config.yaml
image_size: 32
crop_scale_min: 0.8
optimizer: "nadamw"
beta1: 0.9
beta2: 0.999
Rows from block 3, named by matrix and row number. Each number is 500 + 40 x the weight over the matrix's rms, rounded and kept within 0 to 999. All counts start at 0. Numbers have three digits each.
# conv: 3x3 conv (model.blocks.3.conv.weight, 128x128x3x3), inputs 14-20, a 3x3 kernel for each
conv.0:523490473506461502523483504534561544535485477511480479516478468519501521520535528538529499642589486598577439530507521523449449526466422539465474461336354445364454558544541565501451553475437
conv.1:510507454548516430466510497507463496509445520504528534552501515513472551541515496462493529370446535473504561567486514526489486513513518462510514505543514503486449506500532493476498450479478
conv.2:454513499503553520492486478488471491472481482491518512458522464482514452440493497514502494515507506477506525490470449467488485449486489537541472530493494465476522452445546420417504515515557
conv.3:471454455467504495469459476485464448514504513474486469508582509487443531519464496560481490492445488524528508499492488520561542496492502457458496520496531480480553469506484482487472494480488
conv.4:441449449483426471464462445542532532546509516548524547526411401488364369446438414523506504477531478523492530522543540509528526479513515518546511541567522538555513522498510505482506518511509
conv.5:461430417507514522465476529502498480477509509463475486488492499545490483514524496540476499504393483490500503525544550444480515488448476516504515496459515538456484484501505477492500485504546
conv.6:514490510492492498505498506476431404470413402494450443521478482529548521505504517521551558533544553502500499443353390452359356523497474564520487577528545563576548501475517490462481494484507
conv.7:545466488518409457533434456571510524549489476509468456447559567425455484470472505543535435524495458498515465492509493506543502482500485440487498456475518454491514488518471507563470501542481
conv.8:486517466511510497467463501496507494499521491485481477502521496514560506460499501519360388443264325436416411517529504526528497489493463260276475256301507414443536473468458544499441497480448
conv.9:525506512493475499514493502441496503493588530522551435479492487497457536491436513509515533466465486485491466498500502492528514537561534544474500523446472488439498448489540423495570458527563
conv.10:531566415440603514403424465492476516485483516518502472472492502475447537550499508490555554444422429520443454480486480510485484514504489466479541464439527490510520503535533508521520480507492
conv.11:515488439512467459504564575499496502465438413472511516468396474402448482494657633494478523473468404533518511477490504507510536502532544470491498469476512498516531484492490546533504487489511
conv.12:516489483504524514483503479511501514527444469501420484509507549487502533478479506519531517513509503506510542476468436478433454445428453542514477539454461472426472496469521317190443310212485
conv.13:529497523469466490477491547490437451410300424455369583536498488489476412530474460549521459559470511478501480480471485465496532449516577496448482486531500522519554498455460516451469488434544
conv.14:570576499356518586505315479525505465506518496529528478521503522511417457436506546446499503508430473569497471481514520508505512501499493476483509493473492528531490496479497514511505508511510
conv.15:529484454531416484495483478513471501493476508502495496485483539489487480546502432535489476459445496494508558494499499523529514513517492466458467479509473535543461518537511531498517504467500
conv.16:471511491516461502519478509490517537434349490420286394539499516480557543481526495463459508565482480517504487530516462571562456531520486529451439548519499496537505476495563428459521411437483
conv.17:475461521496444508498480542485481478530482461547475489494493528423456561466471502475525450483539496500487478491481461516438456521474492534475466500471499491484527454516494472507478463495502
conv.18:496496502484474476492501540479452490434423472493487514530527552495447522518471507537491494499430448491500467404460528454478509534544555418490510488503509542505502561492425663563431553499418
conv.19:508481484528461498485480504519512511511532545499497511492465494516507499502496489520498484513503495521538537473528549484568604471520534502531483515540464543511482528485520449267397465298412
conv.20:536527478519439469470552523505474507491495504488522501327370489429566582584584441473520528521525476520455463519512484482509482478531518477517534501493482505440455494509497502516495504501471
conv.21:531505491486472500514477518556530483514488454485479475507481499538428513503485505459590461485576432525470484478501506515520486486487468419447511446517479492491439495523466478543472470473480
conv.22:503505494488513501469510478458498496498564530473528495486475523475477538493493475521506557595413551488511560504515469528514473470454433547516489495387496516466518514492445540538442466456454
conv.23:512494435502520525405475522539523537493506504506500537385504510436530442471461442504523566534509581475472492485461465470477473490507516510521526493509515486520548509507542466491540483462551
conv.24:465480484505535533506499498537503483526478427526532483495473503481473461495521523493457494481471501457488521483506440453451464478472495481482449487502469542519521525519486512487480503503498
conv.25:497500467627533424520450479508507506490505506509495512425439494444488554475463538539531526477444425461425451526537529540558533523537524465486488479498469450496496486499476504496499512506501
conv.26:414512566424512518474483509515511487493467480491488510531470457521605430500550464478491508468592515510491471531494489492445508500503505490493498518541477502502441518520500520462517519528527
conv.27:519483526465465547506539587491481466466468480472485493497497495423471525477453475488525440533459406555467502533527507544526496508489461502467469466467481487502468570562538567549504539511502
conv.28:456465660505506528500486456516499531517454497509485506567415446478398512486427495516464485538509452493500441514501516529537511531535540517502508520567525465541542532503509508496497524495495
conv.29:499524551412486490523520538465447445521516398536581441427528547442459529583486530518462489534470454514493477521486477521476476536564503456484531510463502548510522491486486513480518532531512
conv.30:508478515483479521480478481468470530471366440510455423490509520504441563524458456501476456508516490482546524443427551385240432520425473527505493566501501546534509501500511481506531463463517
conv.31:495483505543537461464576502496521543506515572456479523532475514518509480548515505501464506472487476488484486517498477538513505491496499500496499435488541462463522526573515535580576475509534
conv.32:455475428434513558392451520529527502520551498469504514498538540557552527439456476507536534480480520460481507525501486506517518500496455494468529500493510479475486503553546487503482520455460
conv.33:504487471516388439536604566470483489490498502487504509480437490379517519463515484507515522532515520507499425501469457519502476516516522490433484476459501512470489508451487488485530504513500
conv.34:412423532468437475519483492528499481507533513487453500493514487534488501512469427500424492539401488528507497503524487464536510453483497500491525491417482489500469496488491453516468477497507
conv.35:514490500484479562528516500547508526551440414540397430526471499552476482482501502502481511478489510452492517406429455464502448477443387461439480496546533497520482489530526479497496489495506
conv.36:510533529446454453439393487483513540517533490494486498518600476570509436421416503536476506464443510500486468550565508506460442485480525535511512491487493505491534494501451534490447514499535
conv.37:475466533560589526502387340499478470494482505485506526496492572493457530525456551473482455446453490504558565511513450467515489498521482475485472500497458520506494497535498515506488510481515
conv.38:478500487512568513489529506492493482513561510522548487513512480555532436482492499416505584321583619501572536505502504515547530525550511542613544640668509580530475522535521500518542518521519
conv.39:382389502590605427335525480480489525476492494495504485457499491530493510499467562577520467445513503510486496499506509480501507500516493444483486479473476529495500470469464491497503527486480
conv.40:346418539558486466562614505539485489518502503517507504575508474484483529455494571530491457551535455467456466512516510501503512524512498480495500442497503481518520483462466497470482532507511
conv.41:461527507480524429504467448493493509478463510489458518601528509383399554392570527483482474481473533491460530497517517487495514505497514466465519480477499513519494497501517508507512520520489
conv.42:493461536518529448476463475469459509447502546455506540483461510435459591515540491533554406541565468546476452481509538493532521506534528486469470531480513532478490517511479514538488480513479
conv.43:481500502512505499521509493383447410436613612434680716479492503505514479479543493509509507507486527511493503479507483546569509510551515459510524500505495527489449528494495448381475412349449
conv.44:504506487498528508503511488523531519487487520500409505505523526469476524501465489518516537467491500468530510488471469446481475446492494513460472515471504427456519517556528374504553240432540
conv.45:523502487453468493520503515511557453575640426481463346511466511495470493521455550560478477508470432483501483468465497504518497551539478451453530468460557524510570415469547377457514481530516
conv.46:524488478545503485502512499560530490557405258563353183495472502490497493502503508536525492493518505507529506516526525526545565510538557486512528470494502477479505493530508531543523525533532
conv.47:506441303584514428528475473488493465466511499469511511415453513467557561554517523494547528444473518445432524494530469479532500482525526487522554499494503509492476481502491498501495512504512
conv.48:530439498437428510487561510505530524510506472475469459443426417486462432517514521477457495510564551482517519493516500491517509490522522529463453484516551497531599535494477496470503507479480
conv.49:511463399506353529441506556498508496489472496474457496449558489509574409518511496549485515561476457533484431490495525492510524513501517506474472483457469467498486531478457503472490502500503
conv.50:486434432519513454476504486518527484523539468481480496520425523534435520498488495510511525467503493498516443567506478538483512489494520494475524494479505504465532495492544488472539471484551
conv.51:421568475498549484473414460501467485503480489486502511586576497548573459435424463536474528503419504465485498491491506494510528455467508473504527459517523495485524497468483509521481511491496
conv.52:475449493464467498533534522536540528524526527529517516548502488489442451533465447492472443479450459471446423456438441476489457477504491341317323419413388432453431489464452502468431509500473
conv.53:528529460520472455477459522491514482515530456509470508522451501549440498469460524520488506458520476502510505547510479519458492485479508499482501496476540507540549487494506487480515450508487
conv.54:475451484507379472536518565528510506512524501488449466488496553532540534521528470461466440517512449509526537463487459487514469458471465495481460486522497467511507514508514506499515506494536
conv.55:524510504452435467512395445505483478510488460478515515462441427463519446470500466544482508549499460496497484442447474491506522529519531486482492469502524508527492501534506493532516488500486
conv.56:489516466444516528506445511463517498492525485505478461559476506450423500528497541540522481535514429538550485528504487516478485539521501521505505506429494472444507461477494431479528517554541
conv.57:494489515507505510460504492513478482515459464506464452493391493524487508507511525476457400523478438485471454464421452465449480475507524495470473481499526464496532505513498453482484433495500
conv.58:483506488498529520482479501520499502530434431536490494488491498467497517483510511477470506479476500515519541503442458464414438506467462492519497495463434526469479489429479422321432490446476
conv.59:501503538495465484514533541435491557446455516449431423548550466468500518502479512492472524496472458430437430483467460501506495469472469473487481493473484517488492535494483555528515520524522
conv.60:506480420548417385527443445463483497443456476423449485537522531498472544457499532483521494493499504536503552478500505477508494473499498516493492503481484504470509528527510552543537545546521
conv.61:480587525455278454632529473504522466529512444525471502474492551519505513425509515460436528605541499478524483518482474499486485496518499558508501540518524500518523513460500507502520478465511
conv.62:480463524471381492436488551512462482521506495534534482457458484465608531450513481540492504520559445507476506501454500516501510522532503504487512517449482500468495485499508469484491482494498
conv.63:479502530484508531468460504524536508456450487459409452584513459471465491462472516507453533568454494526457523501517496462469466508482502539458486498500515460556522481498538485485508454469467
conv.64:466454511562516466549534475473498491491516512448495481463495537564500518491476507517500444539509472462478539516487450544548492481502492484474463517504499468475498484493485481500512486501512
conv.65:480509481505511497488522487499496499494468486505486454472500567482503553507481520538536483498511493477495526412431521348358477432446496478506506501517504494525508508490473606596488598590479
conv.66:515475504514497512477488496445498506454578572484567547488493509498523481480530483502483492534495520532463490541503498518487496549564550472496521472468513512516526482460457541518498513517512
conv.67:478454505495451515496513492439503486513588563519533495467512500485536489493464478522521513493468516492504515535499458472467411479480472476490458491509495490471494474503503454538565499544536
conv.68:432522507489608494463552509475481489473479497493500509403362445569452494518406515493488524532491529434492521509509496520502481530503492475455502471502528489535529508506507522500502503481503
conv.69:513493461610591487445485502425481492531522496496483463447447505507467530503503486527556490477469524488545527497515522554566532500479489510487470534537468459456462588491464532476495489486508
conv.70:485495548479488581488424528480482481516542513504480469434532488517581524492474416512481481542513509509502527466451464510504483541533504462476480496489494490487477492492518464489496463481497
conv.71:583518547537474485438514444519507493507532499513545511450524478517489495516412499525540499528542510540528459453467466482478488503495519499463434520486484487475490468493483513566525527521544
conv.72:502502511483494478494477505526510545506475523507493505573473499501407426525537482534485532498443499464411491455453541454466500520506514465469466485536517497519545480451439543540450487521436
conv.73:517407345468530508442528557458482515472512535459475496476558541522480381559548427478582473505545538532492477490524485499498460502499474513483463503465463488466457515521508539516466556494425
conv.74:492474577466467537476449460478516523461472549513447462507539493450537451458422500554523475501503478498477473446537568478463511515493459488517481498501474521514473482473480512506503544497494
conv.75:451484476413441459484500469498483464512511493487503492393469605396414536497484400514492528495464526506452505528536463509521458513520485448467504432449490481494535520479473490462451503485468
conv.76:540491412584497441534513511490500512514494540460469529442483520503494499526491476552504483521502497472522506500478502513511513510500503473467500462437477503469475505460480525468470517471479
conv.77:531491492492457507522489535520494469457418426459446518523463510536468526478449478507534508565516441543506511570516504532435449493451492489504500445469505497495480485487528472465500504535505
conv.78:509540525520503493470433472493464489471469420507517508458516546455476445480480419467513593492465587497510518467348349482403365529550584547565551535541491461498518520517495541518499478468504
conv.79:507496513493497511490465489512485510528475421546527441504500502511497525505474480511526518498507458500477447463431461449437415452446441508527520483499484486502495518512501507493484519502493
conv.80:546496518482452489488510483461506523504542509495503455532476496578474462504487506555440408463486427475514569477499499470489479475538490528452471487480521509574569476507474487529489534561523
conv.81:526498527525464526528513471500477474519516455473503477409494467434499539451402534509466463554518470505529465459496543498484511487487496460454504517479506516532491486507525525486514513476491
conv.82:427445521432524542510520498481487490423446519435390485469538582469503528459427547564509492571534499492528510485454475560479467540520476505481464523527476529536529527461494597497513562496512
conv.83:502514502504477467427486505459501502442514518464492525524496485534423502518543410537494495529491536495508535498526513522546505521489497520498519522423489531477519493518502502574516484521484
conv.84:484470458509479478471498519508487490511496455528509466444510455465499439495494515530553514417474504516497515471421438458451480500510557489512502490503486489480499478549513480537519458442458
conv.85:473580483371441525491475475456513510461470533505439458529547523546474369525498520481434542533443503546510522509517537467458491510498506507506515539481461471506490541518526508489482513503518
conv.86:541493502517465495436489533517499465514559475480522494535520477504559514521523515468478517528482529492498517516477493538539480500532488489496477522469498509486523506478528521517514496496495
conv.87:493533486502549492506532494509529460520464467497476510519481503513516519520505523503535475514563484498525520514500509493487505489528522555422430415312445437454512471489430487511452487508487
conv.88:519539445536449475489428495510476481538462486508438496463421457402465511448530491460517535451519525472518519507505491515486504507485491447509543463501472471488468529531481537478512522474497
conv.89:495482489465518509480519520565538560513410472519412481499484534524453481505476419532506500510520487505518497486465460522540461469471463487481495473465458483461466519512560435432516429456546
conv.90:489508502521513508489472491525489464519454412522459422506487498497512542512520544505492388540462358485416375496400460476345393510441439437428421405396390388330402535434456456290354455316385
conv.91:477331562532470357462561473491501502499510485496487484427568560506505463504383506521527446467545490421521425510506481509543486490520509476522509476527530468471548517517499507513496503499489
conv.92:529423461500428562486506508498478494489522493489526522524580550446304459500437485495534489455381473545497518495491491523516505509519505486486493438437502525528508445476483525506465559531497
conv.93:504502511526513490484529528497464496469512535513513507444464535483531570439447481527530490517500502490504521428430518357362468433370432433440481460467536522503535538536537548523513552518512
conv.94:531557495487516469524550513489481458488482466491502483426530554493459604555480481488429454452397541492515551515496494497486486489481501508509481540474446526508469485475506477453497465457482
conv.95:521480467515509512464502493465497500488526561471473505512500534462483508497481464493477488507440486538464504493487485489464493492480527483490518493475480522469467539510542484327454472318437
conv.96:475454498488460496528491485525422468484395438540470516488453496509484491496518487499489508515490493522497505513541520500540509514532476506500492494481433478500440504486534439425492471469520
conv.97:493483470524495446448517491515477415515525434455525512480471482557488569479509489476502486431441444434450469505462480524527492527547491434498541444460541466458500503456454511465491505503487
conv.98:458525536386439544498545521487502522494506514518512452502478534463512584531528505473471489533546452492486453493502502506470503500517502499503475501424493525481537511511511482484490477486513
conv.99:491496473522532521484482485480496512411418449431405449497498493523523535495522497524523519514514533465517558422366494298202385411363455533528509533505537567522531512508497616647572600634565
conv.100:542492480499472446471504493371415476385570614380486470475486543506494492479490465512514523502509546485488500435411456490486505549586560468467475499465490508512537518526517520545505477471445
conv.101:509502488461443477527525492462485497489457426524532511444409513471460461534490481522523521482454488509497474553600551467493475436474452527586569507522515490445427494497493498493468516494451
conv.102:482464557523481551542550518499496488507517510515536523497531504470445464475570525513473495505510529448498537513520474546536514580544509523487480538549477488506487512485515510510557480498528
conv.103:542432464427371482512499501517531497501501499449490513501463441523465431480529515484432443536491530482506507517550520504517517512511534463449478485504518481527511539526488538546523502490488
conv.104:523499479502480506488506497504508489515482460514486473468497509479500485510504497459515510483462500457449531479450486472484540483498531481465542460547574476545522366429432434645554473652568
conv.105:477511444494473451451453520474509530472458497467446486495454539477440470522519481438476503432488514446502474495508520491489484501520504502513486506423470512503479481453460465453494496516522
conv.106:537493486524510504473482506484479481503448413469464440513529515485498517499490486463445516460468549485514545488643612495665651455533515483528562496572600478513543551577525562583533528545526
conv.107:503514527475474502487449490412427463409433533427464576529525420519459438527504518516471435485496475510514431512536533527552513485502536538499460530490495534533544506502519489488467482445439
conv.108:532488513492448505510533455516504481455504503509540493519504451466531549455378432487455472511532477493492514466491504513522511524524507463503494472478526511522492476495475506515507534530498
conv.109:491489467513502492512511557536458490491374524528511547507479485469472532508473486471571507498591506498533455561516385573481382476426410510547460566540421529446441511522438595547423530494469
conv.110:468479427501568500462457485516463505500417519505465534526491507434336479575606569511576514464507546514502474462502479454481498482527540530502467514483524512507535469487485509534492507517506
conv.111:529527507460453529506483508480464495480427468502476508473497538507492534503451535549508493531506493532496508490476545447447520512530527508516513498539535483526509428437477529480462584538433
conv.112:520504530509391502487429483500507510518506438529455448474449529571473517510419447524522533491524507516509516518468477489384446488484532528518483498494498499522551514507508529486520478466495
conv.113:465461485508430470509465517489481486497495471515534501491514504446437464496518551480523469498447515471477537466467480542558500513532520456501491513517503552506465520515493499481477510519496
conv.114:504501488484450521539514528499510538419361439514439448452496518431490437506518439566558500521482459509514460436459495412381431513463517459458503473419440463449456505542495514557488458460443
conv.115:551437486499393459523464525452468497489506486526489500462516554424490516504548426529496444508491519500512523499515511517510532500525528476510453462492523513467511575521511564489484562501470
conv.116:492287447575472414567527473503488505498512520527505480456456512373521522424480502557547516460557518419514483481511500465509497513479502510557490456520532473491557486498480468494496507489495
conv.117:537508516534482494523482478502482507505437424507446437512509514511491531475472504486515513493499525520484527484467438486376400472443444529529500533524477514508477506450519413160357393207424
conv.118:559534532524433506452439507525495479508509504493490512462474568491477505474474401458492484505491501507520509508550545496502480473456523506531477492494489484492527515479473493483490501505526
conv.119:438485475496528494525512474565492543499338356558444505451486460494488467493512517554507462553560516486494499468501532492500498497533513535511508507501515497481493528483508462476492466473484
conv.120:481521427495520449500461504550539494487479470475499507412499504477443407539564457493490519465439504575412488509523519482505528468506526509523495510528514512503498529532476481529462491526519
conv.121:515494476478568523483522517537506480526492506496491502469479475502531534500504471549512536603491427515410371472507501475478531447493487442416463318236411357289433497501508515493506470481479
conv.122:490474404501513466541566537501477466477472501495469513545426484502389533523463548413516471414523487425469476482514516476511507487530556484509514475521535471520545499498466498494456522523476
conv.123:499458503458597596463566535433452480491457481489478517494492455563530506567570525524504512484507431504507492481456470515499543515505529451437475491481538500494479513528515523516463527484448
conv.124:491481552402387521494491450501495506463501506487521504461413463408399374478588524503408465551487456533579474487480509484491495491508494503472463520504492508474502544511513518490487505545494
conv.125:537473478558495539473473504471512485464548494480510484488528481486501493491463423472480487437453473492523502480534467497544480487485454473500452514470479482444532519532487498495502498503513
conv.126:510502523526516498455488469521474481503397402516465453469502534465467501524494467516454453570522464522483473480408405533429417519465443490501429458477417459399424465426514376285414468410479
conv.127:516489518478454494457506481519418432531432370535544492488480486512441510492469476503508501487505503479500514440280379511404438514512549509495518536473534522520544505441478485454458504494504